config.yaml
model: "encoder-decoder image transcriber"
dataset: "numbers of one to four digits printed on busy colour backdrops"
train_examples: 147500
image_size: 48
crop_scale_min: 1
horizontal_flip: false
tokenizer: "word"
vocab_size: 8192
encoder_arch: "swin"
encoder_norm: "layernorm"
encoder_norm_position: "pre"
encoder_activation: "gelu"
encoder_mlp_ratio: 2
encoder_head_dim: 32
encoder_fused_qkv: true
encoder_bias: "all"
encoder_qk_norm: false
encoder_parallel_block: false
encoder_dropout: 0.1
encoder_inner_norm: false
encoder_drop_path: 0.15
encoder_patch_size: [2, 2]
encoder_depths: [3, 4, 5, 3]
encoder_widths: [48, 96, 192, 384]
fusion: "cross_attention"
decoder_width: 256
decoder_layers: 10
decoder_norm: "rmsnorm"
decoder_norm_position: "pre"
decoder_activation: "gelu"
decoder_mlp_ratio: 6
decoder_head_dim: 64
decoder_fused_qkv: true
decoder_bias: "all"
decoder_qk_norm: true
decoder_parallel_block: false
decoder_inner_norm: false
decoder_drop_path: 0.1
decoder_positions: "learned"
decoder_cross_attention_every: 1
decoder_tie_embeddings: false
init: "trunc_normal_002"
residual_init: "none"
optimizer: "soap"
beta2: 0.95
lr: 0.0022
beta1: 0.9
shampoo_beta: 0.95
eps: 1e-08
precondition_frequency: 20
max_precond_dim: 1024
one_sided: false
adamw_lr_other_params: 0.0013
grad_clip: 1.0
l1_shrink: 0.01
steps: 5400
batch_size: 64
epochs: 2.3
lr_schedule: "cosine"
final_lr_fraction: 0
warmup_steps: 160
weight_decay: 0.1
adamw_weight_decay_other_params: 0.01
Rows from block 3 of the image encoder of a small encoder-decoder image transcriber, named by matrix and row number. Rows with one number belong to one neuron. Each number is 128 + 24 x the weight over its row's rms, rounded and kept within 0 to 255. All counts start at 0. After the name is the row's rms in percent of the matrix's.
After each neuron's rows are labels from the 100 images, of 14976, where the neuron reaches its highest value: "patch colour" is the nearest of a few named colours to the mean colour under the peak. Only what is clearly more common there than usual is listed. The data: numbers of one to four digits printed on busy colour backdrops. In brackets: how many of the 100.
# fc1: MLP up (encoder.blocks.3.mlp.fc1.weight, 192x96), inputs 0-95
# fc2: MLP down (encoder.blocks.3.mlp.fc2.weight, 96x192, transposed), outputs 0-95

fc1.106 121 [127 123 142 116 122 146 125 150 129 128 146 175 159 125 113 139 179 135 145 156 127 168 127 129 117 128 107 190 110  94 135 122 128 117 149 154 140 134 149 129 104 129 105  64 117  81 116  52 122 131 128 163  97 113 166 138 151 139 125 199 140 128 147 126 138 155  99 148 107 157 119  96 112  87 104 128  94 135 147 143 126 117 136 121 141 142 135 125 116 155 127 164  93 113 109 124]
fc2.106 115 [126 132 151 128 114 153 131 121 102 128 149 151 134 128 173 130  96 130 130 135 127 144 129  87  96 128  96 113 102 135 163  59 141 118 111 108 127 117 135  98 152 151 142 130 132 176 126 136 133 134 135 110  56 155 128 134 130 108 105 123 178 123 121 126 143 113 124  57  96 115 169 148 120 149 138 109 170 127  87 134 143 129 157 114 139 119 141 129 135 108 128 166 197 129 151 107]
patch colour: green (32)

fc1.127 094 [165 125 123 128  85 142 113 129 112  69 120 131 103 121 113 126 129 131 162 147  62 126 126 123 108 119 134 132 132 106 128 133 105 139 126 100 132 108 124 150 119 141 195 155 133 120 124 125  43 179 125 130 132 116  95 110 125 128 129 105 110 114 131 129 136 152 129 200 110 146 108 141 114 156 163 124 130  87 161 160 123 121  97 117 103 152 139 116 124 105 165  98 112 128 120 102]
fc2.127 107 [120 110 111 131 147 105 124 149 130 171 111 118 117 127 101 132 129 149 139 128 147 126  80 128 154 129 125 132 113 127 131 105  73 158 124 171 157 117 146 110  83  74 128 129  96 160 180 113 122 134  93  83 100 121 127 155 131 126 123 122 158 123 127 122  80 120  94 121 111 157 138 142 137 136 109 137 165  79  90 104 128 163  83 130 183  90 106  92 158 128 141 126 130 129 123 135]
patch colour: brown (56)

fc1.76 114 [172 116 110 146 105 160 110 127 123 160 128 137 128 151 138 118 143 155 111 132 156 140 122 133 135 128 156 107 121 114 115 172 128 128 169  87 133  57 137 105 168  97 136 118 105 142 128 206 129 154 161  94 153  80 135 129 141 167 150 102 136  80 157 133 131 115 131 138 129 124 164 147 139 126 134 114 150 157 100 112 127 151 143 140 133 129 124 134 181 152 169 115 162 116 122 122]
fc2.76 099 [143 153 120 132 110 119 115 126 150  80 117  97 114 117 128 101 139 127 131 154 103 119 115 142 118 137 139 149 210 165 136 130 135 105 128 139 132 136 142 117 109 173  90 117 137 128 128  86 102 138 120 124 120 128 135 138  68 155 102 115 172  98 119 118 140 172 141  64 140 136 126  93  94 128 113 165 170 123  98 122 128  76 130 124 154 129 124 140 125 123 116 169 173 139  97 138]
patch colour: green (30)

fc1.57 098 [158 132 121 162 123 144 139 135 142 131 155 122 104 123 110 127 135 132 153 180 141 141 110 144 114 143 139 158 128 154 127  87 113 150 130  99 116 134  62 146 149 160 110 117 131  88 129 134  26  99 119 142 132 111 131 138 186 130 122 109 129  97 166 117 140 128 126 161 126 135 127 103 139 128 126 113 122 103 124 138 138 136 167 138 130 178 175 178 119 135 104 139 142 140 126  92]
fc2.57 090 [ 99 131 130 106 124 116  95 114 126 163 125 154 148 122 134 112 130 139 102  78  79 141 117 136  53 119 134 104 128 126 130 139 120  91 130 154 163  79 147 104 133 153 124 119 127 142 149 150 180 110 144  94 151 107 141 112 159 145 105 111 157 126 106 117 107 121 149  79 127  90 168 105 132 127 133 107 127 140 135 130 167  96 122 111 122 125 138 142 120 142 157 120 137  49 163 112]
patch colour: green (41)

fc1.182 102 [162 127 126 120 127 129 112 105 138 139 133 125 107 116 118 142 133 144 142 100 129 122 128 155 117 140 101 108 133 128  58  93 127 101 119 136 112 118 159  77  86 100 164 128 166 115 187 127 119 123 130 114 143 106  69 144 143  64 130 134 129 128 113 177 128 106 115 159 153 161 122 134 126 111 152 116 131  74 154  63 129 127 141 126 111 145 129 128 112 122 128 174 150 116 116  98]
fc2.182 096 [111 160 133 146  92 134 151 132 130 147 140 100 136  94 141 143 140 137 132 132 135 142 116 134 123 125 128 163 146 134 163 128  58 129 126 108 148 127 108 153 168 183 118 148 103 133  87 136  91  83 128 114 129 125 132 123 136 127 120 133 154 125 128  68 166 121 143 112 116 130 124 108 114 118 111 160 139 172 121 148  67 173 126 126 124 128 135 140 161 143 128  80 133 209 122 119]
patch colour: green (27)

fc1.115 086 [138 149 145 131 128 138 115 109 220 135 137 111 131 102  67 129 201 139 144 123 138 141 123 128 115 152 153 167  85 104 149 134  75 143 138 133 120  95  92  92 126 144 133 113 125 102 138 131 114  94 141 115 157 117 145 120 164 126 133 121 132 118 129 173 134 122  85 157 128 140 130 149 108  85  95 115 161 150 128 150 113 123 135 160 155 130 122 154 131 107 145 116 147 129  97 123]
fc2.115 109 [133 131 126 120 123 148 135  85 138 101 112 130 151 163 155 107 139 117 123 126 128 102 168  99  94 100 149 142  93 117 129 108 129 177  72 129 155 131 137 162 130 102 130 130 113 137 154 135 122  87 117 118 123 132 135 178 110 160 121 145 150 120 116  82 123 153 145 130 133 130 142 102 103 154 149 145 137 151 198 121 184 145 150 146  90 142 103 100 127 131 125 119  87 106 105 184]
patch colour: green (27); orange (25)

fc1.136 076 [117 100 148  85 139 146  81 152 140 146 128  95 133 100 133 133 145  97 127 141 159 130 105 142 130 154 144 108 125  78 126 127 155 117 112 126 100 179 136 131 105 116 144 132  93 131 117 116 200 157 116 115 122  75 133 145 123 164 151 138 167 114 131 118 109 128 159 118 114  97 106 107 136 147 128  99 148 148 117 220 159 113 128 117 114 149 129 118 144 163 134 144 128 129 153 104]
fc2.136 098 [132 119 179 132 106  83 152 142 161 103 124 215 156 144 145 147  90 151 131  91 128 106 139 145 126 136 125 110 148 134 146 131 109 124 164 159 168  66 150 137 119 163 133  92 129 125 141 118 152 103 128 135 106 117 121 157 137 110 162 111 149 147 107 154 152 120 121 108 128 129 128 131 112 142 136 129 112 127 127  50 161 131 139 128 131  74 135 121 133  88 129 124 154 130 110 128]
patch colour: grey (70)

fc1.169 086 [136  94 121 144 136 129 131 127 133 127  72  94 126 120 155 158 121 162 128 182 123 126 121 114 111 137 105 128 166 118 131 126 133 124 141 144 171 146 127 129 136 133 145  81 136 124 125 198 117 128 120 180 160 150 168 128 126 137 138  93 165 128 127 188 111 155 129  85 119 123  88 134  86 137 129 125 164 101 127 140 143 114  91  97 157 106 104 120 158 129  94 148 149 135  91 104]
fc2.169 087 [124 174 139 141 114 113  90 139 129  62 152  54 119 163  99 124 128 122 144  47 117 130 139 124 131 107 128 136 146  98 124 131 164 147 123 102 130 128 128 126 119  72 126 172 106 143 102 118 142 113 132 100  78 129 124 123 127  83 129  95 126 113 147 132 129 117 109 126 107  93 143 127 103 146  89 134 124 108 127 118 127 124 169 115 146 147 146 161 108 154 127 129 123 145 173 142]
patch colour: grey (73)

fc1.46 087 [190  63 137 109 131 137 114 156 134 127 126 128 128 118 127 127 103 167 123 165  73 137 185 118 153 120 114 149 105 119 113 141 148 114 120 123 148 122 114 127 125 126 143 131 138 141 151 156 132 106 107 154 137 189 143 198 149 158 133 110 107 140 150 140 101 139 127 106 161 143 115 164 140 133 120  78 121 185 146  74 109  99 104 128 131 140 120 159 121 133 127 141 127 138 125 130]
fc2.46 091 [104 133 129 128 149 128 148 115  70 141 137 117 146 117 106 126 113 116 161 137 163 134 121 167  86 115 147 115 169 128 135 110 176 108 100 124 117 138 115 108 132 131 147 128 128  86 117  67 137 124 141 119 132 129 151 101  98 122 125 137 136 136 123 126 123 142 127 146 108  99 165 169  82  87 112 133 121  97  77 121 171 145 106 184 128 135 126  91 130 128 122  80 133 148  64 106]
patch colour: grey (71)

fc1.28 081 [142 133 109 183 142 182  53 113 129 154  51 155 113 129 119 127 129 125 129 102  96 139 133 141 134 127 130 144 136 119  98  92 155 102 149 126 129 116 127 128 104 145 134 121 134  98 144 165 124 127 143 108 128 126 154 126 128 131 142 157 149 110 127 117 162 140  91 112 137  77 121 128 109 124 175 135 136 127 120 150 123 106 137 136 137 198  96 118 167 123 131 129 139 114 118  66]
fc2.28 079 [146 136 117 135 100 123 156 153 106 133 182 117 112 169 120 128 102 129 122 137 135 127 121 124 133 116 100 106 135 116 136 167 137 153 117 139 128 118 118 124 135 163  90  76 127 198 123 167 121 159  75 142 102  90 145 142 128 117  72  95 113 129 108 152 104  74 142 118 112 174 134 151 128  88 136 124 111 132 154 119 134 131 128 128 118  90 174 134  79 123 140 170 131 127 127 125]
patch colour: green (26)

fc1.37 102 [123  79 128 155 152 141 167 142 160 159 175 129 148 106 102 117 124 120 131 159 123 162 122 173 126 137 142 123 128 118 111  89 161 106 133  99 132 154 116 128 113 118 142 115 115  83 140 136 161 102 143 176 128 102 136 110 144 114 103 202 113 132 133 135 123 146 111  98 120 141 146 164 154  96 137 116  78 131  97 118 122  83 121  93 138 129 159 133  68 144 143 140 131 142 111 107]
fc2.37 110 [141 128 102 129 107 112  77 106 111 113 112 126 170 137 128 130 135 119 137 127 127 104 135 112 127 137 133 135 108 128 109 181 165 116  90 145 136 127 127 113 129 111 134 124 129 136 139 110 135 125 107 101 128 255 156 135 105 138 155 129 151 144 114 139 126 162 151 183  82 124  89 141 109 124 129 127 156 129 143 136 128 130 130 142 124 166  85 117 148 116 128 113 131 149 127 147]
patch colour: brown (62)

fc1.96 119 [147  94 141 172 158 176 133 144 122 127 180 129 144 131 112  91 180 124 119 106 107 168 137 118 128 123 135 136 160 102 128 158  87 116 117 139 111 127 153 195 113 137 121 122 127 128 128 113  65  97 132 145 136 150 148 126 132 127 158  95 128 123 159 137 130 139 130 117 113 135  84 128 166 152 111 125 149 112 129 115 142 130 146 138 162  90 102 116 137 115  89  62 106 101 125 157]
fc2.96 110 [122 153 129 177 155  91 129 115 160 137 143 147 131 123 146 105  98 128 126 132 149  86 128 127 109 136  53 138  82 140 139  55 170 142 152 148 136 138 148  89  81 109 142 113 139 149 137 135 135 129  97 117 181 126 130 144 171 117 132 132 130 119  79 138 127 150 134 124  96 127 115 116 100 176 152 123 110 107 142 117 149 138 120 129 116 102 133 101 120 115 120 185 126 130 123 105]
patch colour: grey (73)

fc1.64 077 [130 109 118 137 142 130 183 131 103 149 160 157  75 130 111 162 120 135 132 130 114 147 117 109 128 137 156 137 126 117 176 167 139  90  77  49 117 121 145 124 141 122 116 157 103 135 118 157 103 161 133 114 122  89 122 131 128 106 143 112 145 153 177 168 121 142 166  60 132 168 147 124 123 134 121 147 122 125 160 125 128 149 121 153 128 124 142 121 138 162 121 146 105 141 165 117]
fc2.64 086 [146 123 175 120 135 139 135 121 192 131 118 175 134 125 118 114 142 135 137 131 123 100 142 140 133 115 127 128 152 137 125 140 145 106 128 180 155 116 102 129 106  99  93  79 178 124 120 112 174 145 147 129 148 139 131 128 119  97  86 146 105 122 128 124 141 117 114 164 122 119 128 145 147 128 136  94 122  41 118 115 202 127 129 122 122 143 125 132 131 118 113 129 150 114  76 176]
patch colour: grey (63)

fc1.108 128 [ 78 133 128 128 122  95  69  89 121 138 161 135 174 128 108 125 128 128 126 156 128 120 123 137 171 143 138 143  87  68 128 148 120 120 216 128  95 143 122 127  94 128 173 106 121 118 148 101  81 132 129 133 131 154 127 130 138 147 187  95 128 151 117 154 135 123 165 106 133 120 129 155 129 126 124 138 137 138 122 152 120 162 132 153 135 149  98 137 157 117 150 141 127  94 133 105]
fc2.108 129 [139 164 121 144 124 122 134 152 123 143 150 140 116 152 101 144 126 128 151 122 148  86 144  98 158 120 151  84 149 142 125 111 124 146 119 149 159 123 129 122 118  91 135 128 154 107 130  95 141 153 130 157 118 156 129 100 111 126  32 133 135 141 152  91 144 136  64 177 103 154 122  90 124 103  87 124 130 127 122 101 128 142 116 115 152 127 103 125 115 131  91 116 125 200 113 113]
patch colour: grey (58)